Rows from block 8 of the image encoder of a small contrastive image-text model, named by matrix and row number. Rows with one number within an expert belong to one neuron, the router's apart. Each number is 128 + 24 x the weight over its row's rms, rounded and kept within 0 to 255. All counts start at 0.
Before each expert's rows are labels from the 100 images, of 14976, where the router gives the expert most weight on average: "responds to" is what is common among them. Only what is clearly more common there than usual is listed. The data: made-up ball-and-stick molecule models. In brackets: how many of the 100, against the usual share in percent.
# router: slot weights (encoder.blocks.8.mlp.router.weight, 4x160), inputs 0-159
# up: expert up (encoder.blocks.8.mlp.up, 4x160x160), inputs 0-159
# down: expert down (encoder.blocks.8.mlp.down, 4x160x160, transposed), outputs 0-159

# expert 3
responds to: space-filling (100 vs 32.9); green ball (94 vs 41.1); balls: five (27 vs 9.9)
router.3 [106 144 128 149 118 104 127 131 120 143 118 105 102  96 161 174 119 150 149 134 148 101 164 159 134 145 108 129 115 111 114 179 160 126 120 143 132  87 127 107 144 139 103 121 168 132 128  93  97 114 130  78 125 141 185 116 119 121 147 150 137 120 127 173 141 134 151 126  92 111 107 137  77 122 125 125 139  97 169  69 130 122  73 112 133 166 108 131 146 170 100 134 144 114 140 149 103 149 128 142 162 158 134 121 184 126 114 137 119 109 147 155 126 116 136 155 150 133 145 114 158 137  94  86 168 138  63 124 162 118 112 140 104 125 146 144 184  86 118  92 116 152 144 144 121 152 106 162 117 106 150 144 127 162 133 124  91 137 104 143]
up.0 [128 105 128 128  89 157 110 167 128 128 128 128 128 128 128 128 131  85 128  54 128 128 128 128 128 128 128 140  72  86 128 128 128  73 128 161 128 128 128 128  82  77 140 128  99 128  95 128 128 134 176 128 128 128 128 144 128 128 128 128 128  76 128 128 128 128 163 128  97 128 198  89 205 183  92 128  92 128  67 128 128 128 173 128 123 137 151 128 128 128 164 128 152 167 128 151 164 128 128  79  66 128 128 128 128 128 128 104 128 128  66 128 155 131 161 167 128 128 128 128  73  58 128 128 128 128 128 128 128 128 128 160 128 128 128 128 128 128 128 128 156 139 159 128 128 128 128 128 115 128 128 128 128  79 128 128 128 128 128 128]
down.0 [128 128 128 128 128 173 128 190 128 128 128 128 128 128 128  94 128 114 134 100  99 156 128 128 149 128 117 128  63 128 175 128 128  83 155 128 128 128 128 114 105 128 180 128 113 128 128 128 123 185 128 128 185 128 115 128  75 128 140  99 128 128 128 128 128 128 128 128 128  95 146 111 152 128 101 128 128 128 106 174 109  95 128 162 182 128 128 128 128 156 141 128 108 158 128 128 131 128 128 128  96 128 128 128  61  89 128 109 128  70 106 124 128 128 128 194 128 128 128 155 118  73 128 128 128 111 199 128 128 128 128 128 128 128 128 128 128 128 128 128 128 128 193 176  90 170 128 128  95 167 128 128 132  43 128 128 128 100 128 128]
up.1 [128 171 128 128 128 128 128 197 128 142  47 128 128 128 128 128 128 166 188 128 198 128 128 128 128 210 128 128 128 128 128 128 128 128  84 128 128  57 128 128 128 128 181 128 128  85 128 128 165 128 128 128 128  97  94  99 128 128 160 128 128 128 128 128 195 141 128 128 128 128  68 128 128 134  86 128 168 128 160 128 128 128 128 128 128 128 128 128 128 128 128 161  66 128 138 128 128 119 128 139 128 128 128 128 128 128 128 128 128 112 128 128 128 128 128 241 128 128 128 160 128 168 128 128 128 128  99 128 128 128 128 128 128 128 156 128 128 128 104 128  97 128 128 187 128 128 168 135 128 128 164 128 128 128 164 107 128 128 128 128]
down.1 [128 128 152 178 130 128 128 106 107 133 219 128 128 128 128 172 128 110  60 149 117 128 128 128 128  77 188 128 128 128 128 128 128 128 123 128 128 162 128 156 154 151  87 128 128 128 128 128 128 118 128 128 173 148 176 128 128 128 128 128 128 128 128 128  77 128 128 128 128 168 185 179 156 128 182 128 128 128  89  78 128 128 102 128 128  80 128  93 113 128 128 128 128 146 128 160 128 128 128 114 128 128 128 128 128 128 128 176 128 128 152 115 128 128 128  65 169 128 128 128 128 128 128 128 128 128 128  72 115 128 128 128 128 128 128 128 184 128 128 128 128 128 128  92 128 128 103 128 128  79 128 128 127 241 128 128 128 128 103 128]

# expert 1
responds to: red ball (99 vs 64.8); purple ball (80 vs 27.3); small balls on sticks (70 vs 33.2); green ball (69 vs 41.1)
router.1 [141 135 171 119 124 144  95 134 127 110 115 130 170 126 135 126 116 123 122  76 135 151 123 109 171 117 153 112 134 141 116 113 154 123 125 131 124 172 120 126 124 111 149  96 157 107 144 123  98 112 115 127 159 106 132 115 136 133 163 112 173 139 148 136  83 108 125  92 135 137 142 151 140 157 102 147 134 158 100 155 129 130 111 122 130 150 130 111 120 147 135 137  89  93 151 159  98 176 175  94 121  77  83 156 130 176  99 130  70 125 113 118 156 119 133  91 151  86 108 121 150  85 169 126 171 141 141  72 159 119 170 103 165 119 103 120 112 131  90 159 141 111 127 180 143 117 100  82 126 133 118 112 116 144  95 137 154 140 128 111]
up.0 [128 172 142 128 128 128 128 128  77 128 128 128 128  61 128 128 128 128 128 128 128  93 128 128 128 202 128 128 128 128 128 128 128 128 128 128 167 128 128 128  75 128  65  99 128 128 128  42 128 128 149 128 128 128 128 128 128 128 128 128 128 128 128 128 128 128 128 128 128 128 128 128  80 128 128 168 128  93 101 128 128 128 128 121 128 128 153 166 193 128 128 160 128 128 128 128 128 128  96 128 128  98 128 128 128 128 128 173  53  82  82 178 128 128 211 128 128 128 128  68 128 128 151  58 141 128 128 128 128 128  87 128 128 107 128  82 128 128 128 128 128 128 128 128 128 128 128 128 128 128 128 128 128 211 128 128 128 128  77 128]
down.0 [128 128 128 128 128 128 128 128 128 128  81  47 128 189 128 128 128 128 128 128 128 128 128 188 128  94 138 128 128 128 128 128 128 131 128 128  59 128 128 128 128 184 148  54 128 128 128 128 128 128 128 128 128 128 128 128  39 128  99 128 128 128 172 128 128 128 128 128 128  75 128 128 128 128 128 128 128 153 128 128 128 128 128 209 172 128 128 128 128 128 128  91 128 128 128 128 128 128 191 128 128 159 128 169 128 128 128 128 186 182 128  98 128 128 128 128 128 128 108 128 128 128 131 128 128 128 128 128  54 128 161 128 172 128  82 128 128 141 128 220 128 128 128 128 128 128 128 128 128 177 128 128 128 128 128 128 128 128 128 162]
up.1 [128 128 128 128 152 128 128  82 168 128 128 213 128 128 128 128 128 128 128 128 128 155 128 128 150 110 128 128  80 128 128 128 128  67 128  83 128 128 128 128 128 128 154 139 128  28 128 128  51 128 128 128 175  83 110 128 128 128 128 144 128 119 128 128 128 128  77 128 128 128 128 128 160 155 128 128  57 128 128 128 128 128 128 128  73 174  65 128  86 105 128 128 128 128 128 128 128 128 128 128 128 128 128 128  91 128 113 128  79 128 128 114 174 128 128 128 128 128 128 128 128 128 128 128 128 128 128 128 128 128 182 128 128 158 128 128 128 190 128 128 128 160  80 159 179 128 128  84 128 128  67 128 128 128 128 128 151 105 164 128]
down.1 [128 128 128 119 128 128 128  70 128 144 177 128 128  79 170  93  91 135  86 128 128 128 128 128 128 165 140  96 128 128 128 103 104 128 159 128 128 123 128  95 128 121 128 128 128 128 128 128 128 164 128 128 128 128 128  91 128 128 128  83  65 128 128 187 128 128 111  69 129 128 128 128 128 128 128 128 128 128 128 128 117 128 128 128 128 128 128 130 104 128 231 128 128 112 128 128 128 128 109 128 128  71  96  92 128 128 101 208 128  83 128 132 128 128 128 103 188 164 167 128 128 128 144 133  90 128 174 128 128 124 128 128 128 128 128 104  98 128 128 128 128 178 128 128 116 141 128 128 145 128 128 128 128 128 128 211 128 128  69 187]

# expert 2
responds to: yellow ball (91 vs 41.4); orange ball (87 vs 27.6); small balls on sticks (67 vs 33.2); purple ball (55 vs 27.3)
router.2 [144 145 172 137 125 112 130 162 170 113 107 141 113 145 151 133  92 135 113 123 114 135 130 136 181 133 191  64 127 128  91 134 110  88 106 157 175 145 114  82 101 120 137 108 125 123 149 101 116 130 110 121 129 123 120 138 108 143 145 107 144 136 145 132 144 141 157  84 128  81 127 173 152  83 114 137 109  92 139 106 155 182 129  99 118 122 117 132 133 151 122 136 124 136 155 134 118 145 136 143 114 102 141 115 168 148  84 158 147 151 141 100 132 118  83 111 168  88 120 134 122 121 132 144 137 135 121 127 132 110 144 127  76 173 156 150 140 129 126 104 156 109 144 126  96 195  79 125 139 125 145 141 185 111 107 153 108 108 139 150]
up.0 [128 128 128 128 128 128 128 128 128 128 128 128 128 128 128 128 128 128 128 128 128 128 128  94 128 128 128 128 128 128 128 128 128 128 128 128 128 128 128 128 128 128 128 128 128 128 128 128 128 128 128 128 128 128 128 128 128 128  95 128 128 128 128 194 128 128 128 128 128 128 221 128 255 128 128 128 128 128 128 128 128 128 128 128 128 128 128 128 128 128 128 128 128 128 128 128 128 128 128 128 128 128 128 128 128 163 128 128 128 124 128 128 128 128 128 128 198 128 128 128 128 128 128 128 128 128 124 207 128 128 128 128 128 128 128 149 128 128 128 128  48 128 128 128 128 128 128 128 128 128 128 128 128 128 128 128 128 128 128 128]
down.0 [128 128 128 128 128 128 197   0 128 195 128 128 128 128 128 128 149 128 128 128 113 128 128 128 128 197 128 128 128 128 128 128 128 128 128 128 128 128 128 128 128 128 128 128 128 128 128 128 128 128 128 128 128 128 128 152 128 128 196 128 128 128 128 137 128 128 128  72 128 207 128 128 128 128 128 128 128 128 128 128 128 133  75 122 128 128 128 128 128 128 128 128 128 128 128 128 128 128 128 128 128 128 128 128 128 128 128  26 128 128 128 128  37 128 128 128 128 128 128  75 128 128 128 128 128 128 128 128 128 128 128 128 148 128 128 236 128 128 128 128 128 155 128  66 128 128 128 128 128 128 128 135 128 128 128 128 128 128 128 128]
up.1 [ 88 128 128 128 128 128 153 128 128 143 184 128 172 184 128 128 128 128 135  87 128 197 128 128 104 128 128 128 180 161 125 128 130 128 113 128 128 141 128 128  56  94 128 128 128 128 128 128 128 162 110 112 128  54 128 128 128 128 198 128 128 128 128 128  32 128 128 128 137 128 182 128 128 128 142 128 128 128 128  88 128 128 216 128 128 128 128 128 123 128 128 128 128 128 198  64 128 128 128 128 128 128 128 114 128 128 128 128 128 102 128 119 128 128 128 128 128 128 128 128 128 128 128 128 168 106 111 154 128 147 128 128 128 128 103 128 128 216 128 128 162 165  78 128 128 131 128 128  73 128 115 128 128 136 128 128 128 128 128 128]
down.1 [128 128 118 128 128 128 128 128 128 128 165  96 121 128 128 128 128 128 128 128 128 128 128  89 128 128  42 128 128  82 128 128 128 128 128 128 128 128 128 128 128 180 128 128 128 172 177 128 247 128 128  76 128 128 128 111 128 128 128 128 112 128 128 128 128 144 122 128 128 128 128 170 128 127 128 128 128 128 200 184 107 128 118 128 128 121 128 182 128 205 128 128 128 128 128 128 128  95 128 128 128 128 128 171 128 144 128 128 198 111 128 128 128  73 132 128 168 128 128 128 128 185  92  67 128 128 161 126 148 128 128 128 128 128 128 128 128  76 113 128 128 107 127 119 128 128 115 202 128 156 128 128 128 128 128 128 128 128 170 128]

# expert 0
responds to: space-filling (99 vs 32.9); balls: three (34 vs 9.8)
router.0 [106 120 154 156  92 152 130 137 106 128 133 124 140 140 135 103 123 136 143 107 168  74 122  87 112 116 109 139  92 145 139 166 125 130 127 144 144 159 119 135  75 167 144  73 133  86 149  84 123 174 113 122 127 130 150 144 105 108 107 126 118 170 161 150 153 120  94 147  64 115 130 131 119 127 195 133  94 128 102 132 138 140 165 114 126 113 122  80 119 142 125  96 150 141 128 140  87 119 108 142 131 146 136 134 123 145 118 170 146 133 121 138  69 166 145  99 125  99 132 113 186 115 135 114 128 142 128 127 144 116 132 139 126 154  87 122  79 101 165 138 108 151 151 131 152 126 112 100 139 117 115 139 155 129 129 150  76 166  88 138]
up.0 [128 151 128 128 128 128 128 128 128 128 128 128 143 128 128  80 128  24 128 128 128 188 128 128 128 128 160 128 128 128 172 128 128 128 128 128 128 128 128 128 128 128 128 128 128 128  64 128 166 128 128 128 128 131  71 128 128 147  81 199 128 143 128 128 128 128 128 128 128 128 128 128 128 185 128 126 128 128 128 128 128 128 128 128 128 128 162 128 128 128 128 128 128 200 128 128 138  70  68 128 141 128  57 128 128  47 128 109 128 128 128 128 128 128 128 153 128 128 128 128 128 128 128 167 128 128 128 128 132 183 128 128 128 128 128 128 128 156 128 128 128  79 128 128 128  35 184 168 128 128 112 128  79 128 128 128 128  95 128 154]
down.0 [128 128 128 128 128 128  98 128 128 128 128  64 128 128 128 128 128 128 128 128 128  78 128 102 128 128 128 128 128 162 128 128 128 133 198 154  91  47  94 128 128 128 128 128 128 215  85 140 128 128 128 128 128 128 128 128 128 159 128 128  64 142 169 128 128 198 102 128 128 128 128 140 128 128 128 128 190 128 128 128 128 128 128 128 128 128 128 184  80 128 128 128 128 128 128 155 128 128 128 128 128 128 128 100 128 128 128 128 128 128 128 128 128 128  73 128 128 128 106 128 130  26 128 128 138  65 128 144 128 243 128 128 154 128 128 150 128 128 128 128 128 128 128 128 128  97 128 128 101 128 128 128 118 128 128 128 128 154 128 128]
up.1 [128 128 106 128 128 128 128 128  64 128 128 128 128 128 128 192 128 128 128 220 128 128 128 128 128 128 128 128 128 128 128 128 128  28 128 128 128 162 128 128 128 128 128 128 128 128 128 128 128 128 128 128 128  63 128 128 128 128 128 128 128 137 128 128 128 128 128 128 128 128 128 128 128 128 205 128 128 128 118 128 128 128 128 128 107 195 128  37 128 128 128 128 128 128 128 128 128 128 128 128 128 128  96  72 128 128 128 128 128 168 128 128 103 128 128 192  95 128 128 128 128 128 128 128 128 128 128 128 128 128 128 128 128 128 128 128 109 128 128 167 138 231  78 128 128 128 128 128 170  75 128 128  39 164 128 128 128 128 128 128]
down.1 [128 128 143 128 128  83 128 128 128 142  69 128 128 128 128 128 106 128 128 128 128 128 128 128 128 128 128 128 128 139  34 128 128 128 162 128 128 128 128 128 128 128 128 128 128 128 128 128 128  88 128 128 128 128 128 128 128 198 128 134 128 128 128 128 128 128 128 128 128 128 128 128 161 128 128 128 128 128 128 128 128 128 128 128 130 128 128 161 128 128 128 128 128 128 128 173 128 128 128 204 176 103 128 128  96 128 143 128 128 112 128 111 128 128 128 128 128 128 128 155 128 255 128 128 128 128 159  81 128 128 128 128 128 128 128 128 128 128 128 128 128 128  90 239 201 128 128 128 128 128  56 128 128 128 128 169 128 128 128 128]